A small model that answers yes/no questions on an image's attributes, trained from scratch: normuon at rate 0.0018.
Rows from block 5 of the image encoder of a small model that answers yes/no questions on an image's attributes, named by matrix and row number. Rows with one number belong to one channel. Each number is 128 + 32 x the weight over its row's rms, rounded and kept within 0 to 255. All counts start at 0. After the name is the row's rms in percent of the matrix's.
After each channel's rows are labels from the 100 images, of 14976, where the channel reaches its highest value: "patch colour" is the nearest of a few named colours to the mean colour under the peak; "strongest on" is what is common among them. Only what is clearly more common there than usual is listed. The data: histories of elementary cellular automata, time running down.
# convs0: first 3x3 conv (encoder.blocks.5.convs.0.weight, 96x96x3x3, each kernel summed), inputs 0-95
# convs1: second 3x3 conv (encoder.blocks.5.convs.1.weight, 96x96x3x3, transposed, each kernel summed), outputs 0-95

convs0.28 115 [140 101 110 153 127  88 118 123  91 130 105 139 128 132 141 151  71 121 101 154 114 168 125  84 137 130 119 142 151  79  99 145 166 123  92 194 190 133 117 146 123 178 120  96 169 132 151  94  97 115 160 177 132 170 143 133 137 128 117 157 121  97 124  97 131  86 144 171 132 162 119  94 147 163 149 151 208   0 116  96 167  73 117 137 166 139  68 114 108 132  84 129  97 150 122 140]
convs1.28 103 [118  98 128 174 150 184 150 109 132 108  70 153  42 136 172 124  91 124 156 145 104 112 137 161 129 114 150 111 104 159 169 124 154 148 117 124 190  88 112 118 164 163 104 159  93 125 130 112 124 140 126 119 131 152 131 108 205  83 138 109 170  52 138 150  70 108 136 121 152 185 108 116 102 125  96 160 169  33 110  78  79 158 117 103 109 133 106 180 107 113 101 175 101 123 112  90]
patch colour: black
strongest on: 110 turns on; 111 turns on; rule: rule 196

convs0.72 119 [ 61  86 110 143  89 113 115  71  85 111 133 191  66  94 107 143 202 118 120 130 107 178 109 108  63 130  96 158  90 111 142  96 188 100  92 149 141 150 101 126 167  78 119 171 124 132 141 104  94  87  99  90 173 123 126 108 144 107 161 155 154 120 128 150 108 106 154 138 134 133 158  62 174 183 161 102 140 134 169 112 164  80  99 131 119 118 124 177 165 158  82 112 102 127 124  83]
convs1.72 093 [ 76  91 189 165 161 124 188 103 106  79 140 178 158 152 146 105 191 124 106 119 144 160 111 112  99 144 167 116  86 136 159 154 152  81 159 111 129 104 100  48 126  87 118 124 128 155  80 131  99 134 112 116 164 148 138 136 134  75 116 125 133  93 165  92 119 108 169 164 142  60 137 128 125 182 140 115  91  63 189 142 114 137  81  81  86 120 130 166 182 160  89  96 100 111 124 140]
patch colour: black
strongest on: 111 turns on; dense start

convs0.23 101 [104 108  91 117 100 119  61  78 153 120  91  68 141 118 130 117 114 197  77 133 112 126 141 127 146 143 172 138  63 176 172 128 132 128 151 147 166 163 181  99 164 205 100 108  88  98 117 117 147 188  95 163 147 131 149 136 113 113  56 107 125 142 121 119 148 109  77 122 104 146 113  97 155 134 157 143  85 141 125 106 132 126 134 176 165  72 102 102 142 117 169 137  56 201 130 115]
convs1.23 117 [115  65 129 143 103 127 168  80  91  90 180  73 157 163 106 113  86 107 118 101 132 114 151 109 129 205 184 150 130 118 124 122 136 202  79 139 122 153 133 132 108 141 116  88 161 129 108 204  98 145 129 134  87 199  95 120  89  90  96 124 104 112 169 162  95 138  18  82 112 164 131  95 134 104  89 128 110 116 138 118 166 142 153 104 133 141 127 131 166  87 150 142 101 144 106 128]
patch colour: white
strongest on: 001 turns on; 011 turns on; 111 turns on; 110 turns on

convs0.78 092 [140 137 163 166 144 184 139 139 118 110 125 155  82 131 127 158  46 178  89 119 138 109 150 110 102 144  82  95 123  89 107 150 145 132 105 149 130 131  91 138 118  14 134  99  90 108  85 158 127 167 111 128  35 136 143 108 122 156 105  90  59  94 103  91  84 121 117 156  82  64  82  89 179 139 113 121 140 127 142 141 107  86 138 111 123 108 102 147 125  85 156 156 112  97 112 106]
convs1.78 092 [115 110 161  93 114 191 142 160 161 138 162 127  57 125 111 159 106 127 106  75  95  99 156  76 101 111 140 150 104  91  99 172 145 136 103 165 217  83 168 144 151  83 121 109  99 154 163  70 138 172 144 130  30  95 184  98 133 161 118 155  94 104 102 127 114 129 147 125 163 138 149 175 113 165 142 150 114 134 159 145 146  73 123 136 174 147 107 113 144 105 176 114 118  76 124 152]
patch colour: white
strongest on: 001 turns on; 110 turns on; 111 turns on; 011 turns on

convs0.25 082 [166 180  93 132 128 138 141 148 116 160 142 152 156 114 125 144 130 119 106 161 134 185 140 115  78  86 100 146 143  82 157 107 111  85 133 150 176 131 201 117 141  93 120 155 174 164 138 122 124  88 142 128  97 162  88 100 139 102  91 126 107 198 106 109 134 124 125 137 148 188 121 107 112 106 126 197 255 212 162 126 170 116 114 123 162 104 108 143 105 102  79 114 111 137 100 137]
convs1.25 093 [151 150  72 160 135 186 157 131 137 140  56 151 121  55 156 104 139 133 126 158 109  87 159 128 137  94  98  98 112 126 141 192  85 126 160  88 126  57  92 118 124 173 114 101  83 116 118 100  95 143 117 110 101 174 116 164 157  57 127  95  51 129 154 128 183 138 155 121 193 160 107 132  76  91 140 136 159 143 105 148  69  77  99 112 108 101 136  92 114 101 131 108 106 115 112 142]
patch colour: black
strongest on: 111 turns on; 110 turns on; rule: rule 192

convs0.63 087 [115 133  99 162 130 140 135 124 105  89  70  77 157 101 146 149  93 134 135 129  71 113  86 113 126  91  41 100 107 109 115  82  46 143 126  88 113 126 139 159  39 177 108 129 114 125 153 102 155 117 146 129 138 206 108 104 108  98  83 153  97 123 147 102 153 118  73  98 129 166 114  92 142 171 123 163 171 129  94 137 144 131 114 162 146  67 161  84 130  72 131 102  94 146  93 107]
convs1.63 111 [115 142 103 180 131 140 127 103 101  74  91 124  96  90  99  88 135 165 139 152  84  66 122 146 129 150 136  70 131 141 135 172  62 134 120  79 144 128 128 166  91 157  90 131  99 100 124  95 143 109 121 141 141 199 106 112  92 112  72 185  82 106 204 122 136 147 162  89 119 173 115 157 188 164 137 128 210 130 135 169 130  87  91  83 140  92 104 118 128 175 114 109 126 160 155 140]
patch colour: black
strongest on: 111 turns on; 110 turns on; rule: rule 192

convs0.60 107 [128 174 105 145 115 106 147 217 167 163 129  69  67 121  79 103 165 157 142 103 209 142 135 162 142 177  98  84 131 216 149 129 111 126 176 123  96 124  96 131 130 131 121  68 106 145 122 137 162 138 109 150 156 123 158 112 109 155 125 174 104  86  57 143 117 117 100 109 156 110 138  84 130 156 139 116 142  96 103 121 172 117 125 115 133 135 113 184 114 158  94 125  34 132 103 118]
convs1.60 099 [103 142 132 144 126 100 172 135 155 168 101  80 199 210 123 111 115  55 138 167 158 104 126 163  99 158  73 121 188 193 149 102 144 126 150 123 106 148 148 127  70 101 165 102 104 124  95 156 175  85  94 198 165 146 107 156 154 127 147 143 124 102 108 131 144 157 139 125 122 101 107 125 162 105 140 119 127 103 149  89 150 112  94  78 117 170 113 153 110 148  60 132  45 133  99 137]
patch colour: black
strongest on: 001 turns on; 100 turns on; sparse start; large cells

convs0.50 087 [103 106  94  88 104 146  82 137 105 116  92 108 125 141 141 189  80  85 187 136 125 156 112 104  74  67  92  96 110 134  95  76 138  93 147 145 112 162 111 135 117 134  83  99 148  53 146 127 117 145 153 150 131 167  88  85 122 112 105 125 116 101 163 102  97 130  55  77 163  67 132 134 126  70 177 175 136 110  77 109  72  82 149 130  93 121  92 122 123 127 132  62 159 142 107 129]
convs1.50 106 [120 145  83 104 128 140 106  83 129 128  70 148  93 150 113 151 127  96 121 118  75 156 160 137 123 132 179  25  90 104 123  96 126 101 123  97 115 149 103 105 140 185  81 120 169  92  96  85  90  79  84 121 114 153  58 119 102 187 114 154 120 103 162 103  97  52 108  96 152 143 121 102 125 120 228 166 120 122  84 140 124 117 107 131 153 121 122 122  87 125 150 141 150 123 166 154]
patch colour: black
strongest on: dense start; large cells

convs0.17 080 [115 150 122  98 119 163 134 117  94  97 105 108 175  76 126 118 158 126 166 106 120 138 123 138 100 139 106 112  67 121 147 105  93  85 101  81 145 107 159 151 185 171 110 181 166 126 145 152 115 190 105  96 108 106  55 124 114 119 135 124  93 135  81 157 164 150  73 136 130 167 141 113 125 176 170 149 148 106 166 115  82 112  23 170 130 177  77 163 134 140 119 127 173  85  70 129]
convs1.17 102 [147 100 162 101 161 115 162 133  74  95 152 113 186 117 113 108  96 168 133 124 178 126  66 138 109 168 161 132  88 137 173 126 116 136 150  84 115 135 103 150 104 137 153 154 218 132  94 142  74 177 101 116  24 137 123 149 126 119 108 159  82 138  92 148  99 115 100 170 174 132 143  94  64  96 157 117 123 172 141 116  97 153 120 137 148 115 120 135 164 168 164  54 144  95 148 119]
patch colour: black
strongest on: 111 turns on

convs0.68 112 [ 96 143 111 162 142 115  81 179  88 150 174 100 124  11 112 149 172 131  86 170 121  93 157 143 126 126 110 112 121 104 109 129 171  99  98 172 132 132  89 138 111 100 107 103 132 138  97 131  47  93 131 158 129 127 151 140  97 188 110  46 102 120 109  99 115 112 151 124 154  68  92 143 101  99 140 112 150 133 139  85 108 162 133 122 167 115 103  67 177  94 164  70 121 134 155 117]
convs1.68 099 [162 163 108 136 180 159  93 135 125 153 153  92 200  58 120 156 185 147 103 139 130 115 169 107 163 139 127  93 136  93 121 108 175  94 138 186 144 143 139 188 114 102 144 177 108  74 141 139  87 126 138 111 185 160 159 159 103 215 123  44  98 144  98 125 139 105 136 131 138  93  91 133  72 129 108  92 139 132 144  95 119 127 101 113 162 110 112  64 159  79 132  99 145 115 110 154]
patch colour: black
strongest on: 011 turns on

convs0.14 101 [147 141 133  90 133 112  60 137 141 120 129  98 152 160  87 112  72 107 142  80 138 159 143 145 142 114 133  79 130 102  91  95  85 147 138 134   0  89 102 112 101 158 116 101 190 117 181 149 120 105 144 170 124 140  97 120 158  81 105 145 126 134 107 123 110 105 137 138 105  45 103 117 129  88 136 124 178 104 103  97 159 111 156 168 146 180 136 105 137 103 145 107 132 165  88 119]
convs1.14 107 [142 168 104 133 164 105  92 120 104 136 111 150 199 153  93 173 176 140 126 139 130 129 157 155 125  94 123 114 213 135 201 114 128 152  82 131  58 104 110 148 124 144 131 150 116 137 140 165 101 122 104 127 202  92  96 132 161 125 139 132 127  70 147 140 124 165 130 126 105  97 115 105  64 129  94  78 200  90  43 103  64 121  96 143 142 160 106 119 125 197 141 121 121 125 114 139]
patch colour: black
strongest on: 111 turns on

convs0.66 105 [108 136 151  80 114 197 167 111 156  89 130  37 126 103 104 119 156  98 132 106 192 143 190 109  71 112 121 147 105 118 163 146 132 144 137 120 145 101 155 144 172  61 121 203 135 150 119 109 141 190 141 125 101 153  97 107 116 122 107 141 102  91 100  92 165  90 138 126 136 117  95  97 150 110 141  76 164 129 101 163 128  76 148 109 141 195  78  62 117  97 171 144 105 124 142 165]
convs1.66 114 [142  72 161 133  84 174 114 110 150 136 158 103 180 147 140 127  85  93 119 136 154 144 104 143  84 114 140 104 136  57  75 169 116 130 108 121 129 137 141 117 164 114 112  27 165 166 113  87 193 175 130 149  76 128  86  49 133 139  94 154 140 117 123 177 166 124  99  99 106 139 158 120  69 117 101 120 114 159 140 168 122  66 124 115 153 184  94  75 176 123 133 123 124 107 113 126]
patch colour: white
strongest on: 001 turns on; 110 turns on; 111 turns on; 011 turns on

convs0.56 095 [158 138 119 119 115 136  69 115  92 120 164 143 127 140 154 168 147 105 110 200 104 127 111 128 113  33 212 101 180  88 185  86 118 163 133 114 122 146  97  80 165 170 165 151  66 130 108  92  99 128 192 151 140  82 121 123 113  89 128  77  89 137  81 160 146 119  62 112 115 107 135 161 164 143 131 141 102 155 115 137 116 127 171 104 144 127  85 126 102  76 161 116 139 169 126 140]
convs1.56 083 [148 168 127 159 147 114 147 112 147 125 159 114 122 146 154 143 166  76  98  75  76 129  91 100 154  37 146 105 106 113 118 109  69 100 102 162 105  99 156 123 118  98 100 110  72 137  99 151 106 135 162 131 138 142  98 178 144 122 125 114 140  76 103 123 124 163  73 123 104 114 172 112  74  85 154 151  97 155 190 140 143 146 212 115 173 144  85 141 168  76 146 162 110 191 146 173]
patch colour: white
strongest on: 011 turns on; dense start

convs0.0 083 [ 99  95 130 143 118 122 169  65  69 114 114 124  95 111 144 164  92 104 127 123 105 103  82 114 101 148  84 198 106  74 135 168 107 102 137  94 180 106 122 162 126  54 126 103 150 159 175 119 107 147 159  59  99 130  92 124  82 131 132 101  70 148 160  79 103 137  70 122 165 111 131  95  90 117 123 147 152 166 139 152 126 145  72 165 163  79 121 157 162 129 142 133 105 125  52 167]
convs1.0 080 [150  73 117 145 105  84 162 159  88  59 142 166 126  41 106 161 110 113  88 193  93  82 132 114 124 110 141 125 125  80 107 157 113  73 158 125 137 114 133 128  83  52 136 135 144 152 138  72 104 111 135 147 116 176  91 106 122 114 103  87  41 123 105  90 165 144 140 102 121 138 151 130 137 120 138 118 122 186 140 158 185  82  63 118  90  76 133 144 128 114 160 128 100 118 118 141]
patch colour: black
strongest on: 110 turns on

convs0.77 089 [152 124  99  95 191 116  92  74  99  76 133 144 131 136 137 166  84 124 123 132  76 175 114 173 169  86 104 175 119  90 147  82  60 100  98 108 105 112  93 111 114 144 111 147 170 159 176 132 168 105 102 122 159 174 163 137 127  82  95 122 162 108 152  99  49  92 131 128  85 135 108  70 149 105 133 137 181 169 142 141 126 138 106 147 166 133 132 218  80 129 145 118 145 159 147 148]
convs1.77 101 [169 100  89 152 133 122 140 111  74 106 116 156 178 109  93  93 132  97 120  93 115  67 129 132 154 135 178 192 124 173 121  95  98 107 161 113 132 104  66 123 105 104 174 134 150 100 106 167 120 117 113 123 136 127 106 144 128  55  67  85 105 126 133 138 110 143 178 168 179 121  94 110  71  85 110 145 165 109  99 145 103  85  92 197 176 130 155 160 158 202 132 157  86 103 106 152]
patch colour: black
strongest on: 111 turns on

convs0.40 091 [ 76 111 146 134 115 153 132 118 156 101 112  83  92  86 135  95 132 136 146  88  96 167 122  44 115  91 143 140  90  74  97 134 151 113 128 121 131 111  79 119 113 150 127 127 148 134 169 156 126 129 130  46 152 119  99 163  99  82 137 125 105 138  74 134 103 191 131 113 113 158 171 101  94  88 112  85 114 159 158 131 118 114 138  96  97 139 122 104 183 135 152  62 183 130  11 105]
convs1.40 098 [130  74 143 157  94 142 154 135  38  99 105 122 183 139  65 108 147 164 174 130 173 111 134  65 138 120 139 112  93 104 101  75 128  93 157 143  62 122 122 169 125 117 140 114 119 112  98  98 121 148  68 126 174 184 118 158 127 138 169 156 129 113  79 100 137 129 178 113  65 156 143 110 136 165 142 120  95 199 141 117 105 119 114  99 156 109  97  93 142 102 191  75 168 102 138 102]
patch colour: black
strongest on: 101 turns on; large cells

convs0.54 097 [144 176 153  80 105 147 116 136 138 132 140 123 151 160 144 107  96  68 122 167 142 123  96 173 187  69 154  34 110 155 153 151  88  77 118 130 177 158 152 132 139 170 125  60  77 107 103 133 117  68 155 145 125 156 141 157 136  69 141 128 122 142 116 163 140 157 101  93 131 157 141 171  80  90  90 113 175 105 156 123 125 129 131 125 104 100 154 144 130 164 105 104 196 103 141 204]
convs1.54 097 [146 118 139 154 133 103 162 155 177 146 148 163 170 124 176 100  67  77  84 146 152  94 112 119  95  82 135  95 133 159 121  99  50 106 134  94 125 171 134  89 153  86  95  39 168 141  73 134 108 133 142 148  80 128 125 109 136 102 104 111 139 138 102 153  87 113 102 145 143 179 112 104  96  73 130  97 124 121 161 131  95  91 173 177 121 141  72 117 131  74  66 141 134 148 184 103]
patch colour: white
strongest on: 100 turns on; 011 turns on; 010 turns on; 110 turns on

convs0.32 112 [ 85 147 123 130 117 131  63 111 139  78 169 130  54 151 113 157 139  82 101 152 175 120 113 113 163 153 100 197  83 143 152 127 104 103 156 127 128 110 104 158 129 172 135 150 194 174 140 160 171 137 151 180 135  88 144 141 112  63 118 135 106 161 137 159 156 144 113 132 152 118  52 109  96 138 114 129 152 195 133 165 108 157 200 129 145 132 131 203  91 129 100 128 103 186 157 126]
convs1.32 110 [ 92  98 124  93 121 156  76 133 134  87 170  89 157 193 149 114 128 144 127 155 127 108 146 108  97 127 108 145  64 142 184  73 125 157 154 135 166  79  70 146  92 125 173  83 160 141  78 173 146 102 129 121  86  92 101 122 139 121 104 128 115 129 101 123 128 100 120 181 164  98  64  68  65 155 127 169 121 193 125 160  98  97 122 101 102 127 171 133 111 136 164 163  92  89 147  72]
patch colour: black
strongest on: 011 turns on; 111 turns on

convs0.93 073 [ 79  92 120 151  96 202 116 166  86 115 147  86 107 150  98 168 136  93 193  92 117  87 136 129 162 145 152 181 109 117 144 143 115  93 162 103 137 125 137 140 112 155 155 130 135 105 188 143  83 119  88 101 102 157 144 123 112  93  64 123 114 115 136 125 183 142  89 134 153 176  90 216 153  95 168 192 187 120 128 142 125 157 101 148 115  98 145 172 209 111 126  88 138 120 120 127]
convs1.93 096 [ 99 129 121 121  72 133 138 142 134 111  68 145  46 121 159 171  61 121 174 185 101  96 105 150 126  92  47 140  86 110 138 150 132 118 103 103  83 120 139 148 111 106 116 138 128  94 102 132  56 104 128 142 145 107 114 136 127  95  79  85  83 118 158 185  84 140  80 161 138 113  49 126 113 131 142 141 122 161 140 174 141 152 129  63  97 110  85  98 162 137 145 106 154 129 164 179]
patch colour: white
strongest on: 110 turns on; 011 turns on; 111 turns on; large cells

convs0.35 072 [ 50  80 152 113 141  89  46  86  86 139 116 125 102 125 158 112 154 171 180 117 106 181 130  69 176 125  79 180 113 135 111 125 142 116 156  71 123 166 114 141 142 113 111  79 102  91 126 165 104  98 109 102 148 126 100 137 133 110 155 112  81 102 134 164 111 122 127 125 100 131  70 135 167 108 107 161 189 107  61 136  85 145 111  74 116 101 104  91 149 110  77  90  90 144  88 124]
convs1.35 094 [147  96 155 140  89 107  87  84  84  42  96 127 104 157  90 108 122 206 142 154  87 175 149 126 190 155 114 114 173 194 136 131 130 158  78 128 108  97 152 122 171 103 115 128 145  92 134 139 130 127 170 169 112 137 119 120 115 132 104 142 116 164 111 192  89 110 108 118 139 182 125 147 137 122 120  94 187 138 143 131 119 140 112  54 154 117 104  91 139 133  72 105 194 178 154  78]
patch colour: white
strongest on: 100 turns on; 011 turns on; 111 turns on

convs0.3 095 [ 97 153 132 163  99 148 127 151  77 152  88 168 140 101 155  69 136 154 140 109 156  66 160 114  94 103 108 171 102 157 152 121 162 153 137 129 153 169 146  91 155  80 130 179 152 121 164 129 136 121 119 177 102 125 111 157 116 133  77  11 112 113 104 154 175 128 133 129 157 149 126 149 157 127  99 163 162 104  93 156 119 155 138 132 153  89 166 166 140 126 112  62 225 112  82 131]
convs1.3 112 [104 130 117  79 104 167 118 112 156 132 150 163 128 173 103 151 135 146  84 120 108 112 112 123  70  89  95 140 117  81  68 119  94 113 108 116  85 118 173  82 131  73 131 133  94 139 136 148  88 111  87 159 105  95 138 132 129 158 120 118  47 146 198 143  95 102 111 137 118  85 146  91 101  94  46  89 132 173 188 142 134  86 154 167 157 117  93  57 160  97 123 100 165 124  81 139]
patch colour: black
strongest on: 011 turns on; 111 turns on; rule: rule 136